Weights of a small masked image model.
Model: 0.8M parameters, activation silu.
Training: adamw at rate 0.0046, 12900 steps, batches of 384.
Data: trained on rendered scenes of coloured solids on a plain floor, 50.8 epochs.
Rows from block 7 of a small masked image model, named by matrix and row number. Rows with one number belong to one channel. Each number is 500 + 50 x the weight over its row's rms, rounded and kept within 0 to 999. All counts start at 0. Numbers have three digits each.
After each channel's rows are labels from the 100 images, of 14848, where the channel reaches its highest value: "patch colour" is the nearest of a few named colours to the mean colour under the peak. Only what is clearly more common there than usual is listed. The data: rendered scenes of coloured solids on a plain floor. In brackets: how many of the 100.
# convs0: expand pointwise conv (model.blocks.7.convs.0.weight, 288x96x1x1), inputs 0-95
# convs1: depthwise 5x5 conv (model.blocks.7.convs.1.weight, 288x1x5x5), a 5x5 kernel
# convs2: project pointwise conv (model.blocks.7.convs.2.weight, 96x288x1x1, transposed), outputs 0-95

convs0.89:494537469515440438556493489561490514488462686603489508536473510548541488508532469565514544525427585523457467452502401515416461512453554481517509479546478513479428547356492441470520544502536422453485506519441448440416515488507459508524458467393481570453472546462475496514515516471594399455
convs1.89:518504429525460458471477445482496500452485537443557661504532547497575554520
convs2.89:587390553494456463551504512488528511530583507423590490596543518517551504542577473526570391602446574446570412457491529431537503512561605474544521454540528538556526436478535524510501487506522494499499535621416511448522514481510510420499463533424513552521453489580480519565491520515550408495
patch colour: black (25)

convs0.153:522441488441572501515542383410590528445489605454438443550482580561556506552506508568548537458544507458488511499469577464500489465572466449451557490569493476559486466429462482465555498542574410480514482429521508458382494461546482531467514631470564434480506554588546507450491542521525544458
convs1.153:505505515515539465477556495478506494598559550519513603643570501532539512482
convs2.153:505551534488511429455424538568393518504537477530530474552545438518441458449568495411637549535476513581518509432545435472562511544511514498490526533585574493454474442591527456539375618511485465505506504522422450521569508563541484544522474427457497573484498569538425433463525500446505471530
patch colour: black (39)

convs0.210:512459540596614486496473571532557477550483579367553513506457479524609514465517478492503358539312467536462490497499514546530459598538493487527638480527514446495469538446520507464464476482552553525527480484436510588480452464504498489476418495481516522475565509504476476515485560475447526484
convs1.210:477529467507480511446633453540512435656529469509509460490511537493515504527
convs2.210:520515476511490577558375506454523506464452403536607532409466517485469479497500455578555513516559547455526464572441517492532516525565651453536525402447509509534519431487539524496514452486544427520407543503527520428497587520478532474443475531416539522508431520381496542552581532522565486467
patch colour: black (26)

convs0.84:426449491528482542477494534531506468501456373447603532548520448464544281445491444450489422504517550424504481468482476420484480489444535469500457485515445535447528354446519533505427556446513447480506493495465515471473524429486507534477440480521473508447547539416460504410527541497529571515
convs1.84:420442439419444483482522460444520466516569446588397514540481535535525509516
convs2.84:459530465506570477507501496524503499513465443538518457549463464528503478532444434493497534494482445639416583507477442614463435518587476517476454521520487413492569566486485390475506466557486526412566455564478443524601405553467461508474567559442497502563585535490527436416474487459445437425
patch colour: white (28)

convs0.271:503470517425575488523585321429578524416495474463471439602491547611502484498464489558564591483519543422487585488455537454526502457489571462474526450551466491611479480448493495447504495533572408507535495490490518449484519448521491543512524519530595452438529522558528492436476556473505425530
convs1.271:557538526532533531533609575522541506391542552575543477511542525521541555531
convs2.271:500420524484506512535433530526411487446559452510485558489526529506500454439564460465594651453487558457536459431537452465510515577453545495532488507582564556456526482569546499555405578518496414559492540503393482510542545585472468511489474434523489564499463520474487489553604527486531630545
patch colour: black (28)

convs0.266:563532517494443499533493478410491477499501508463424456465366497502534587369487545454465537448465471518529571532477370563550464548496478474539448477516460455558480619536534403558487502483521372505457561566458540550573438515448474449541530474502485492518425455470538514515585539480450474452
convs1.266:482479514510543495519472613493516454392656477523487482535467465514521530524
convs2.266:485450506476450607543542517570527543416398363431637495541472540510427510447509484582491520545522465459479420508448506441503545516524480457537518442473442543499529419455567526549482393507535415484481516492471494557507456534409468434517448541487516454519467467461538544590526561498560444443
patch colour: black (49)

convs0.132:521513465472553550489505488482524516542507492467498526475332558533452576582607615459528571487549489531578477502500486463439434471448451477485693508535499501497527500564504555554485474527526571463476440491549476448466541328486554480508496562497505449477479550523533474511492483468476495544
convs1.132:490491491531631453448432485549517448454450475556481444470475608555506481477
convs2.132:536527455469558557542396484581487587451520391550551554464447517537480513495552574513522530614552440562513408462459508454442463397508473458549546470568464570427533446556556454507502467479514500455464477547517491376462463460477534550551510537507463419557481588505543525594492445467457523514
patch colour: black (32)

convs0.93:528454561530414490410438485514503552527516571502549514512489532499503429521528487577459524524425617429585499459609604524530481476445462558467527554539442502508582481426419394579510481493444501502502432508451531519491406373538483535494525514550474505482538489507520417455416437466479478558
convs1.93:464448458469471533471443519502555433578454568433540398537474521465580452511
convs2.93:534590513487487429382470564438450501502511563505546468525497492511606440502529493507600404479513578563474479525540529476493450494518593519463576535513550546548484431370461546447608472531457544551526483452569464546544589524505521551465431498517485542495455537533452485485467493604553480601
patch colour: white (26)

convs0.97:485482532507504439415538497526497486530492581490502533528522503469518511475455542472418452493409507415495606425532515540450527534459539532500487503479572418415500496491493387523415486470483491476505484484485517542403580509591492542504515464438515433438445558571475476357433409636483502575
convs1.97:524461517489488486562650549505515509394530476420439497483460510438492463481
convs2.97:570581534464400428438506505527468472584499502538505421495602569514520552531510575435535484533448509468606475451474448467481457550533435428525451436525437543576533533499562466536481496497558423487532514556460564467536372490467494487552495456485544467494411492480641563581543491494495452478
patch colour: black (38)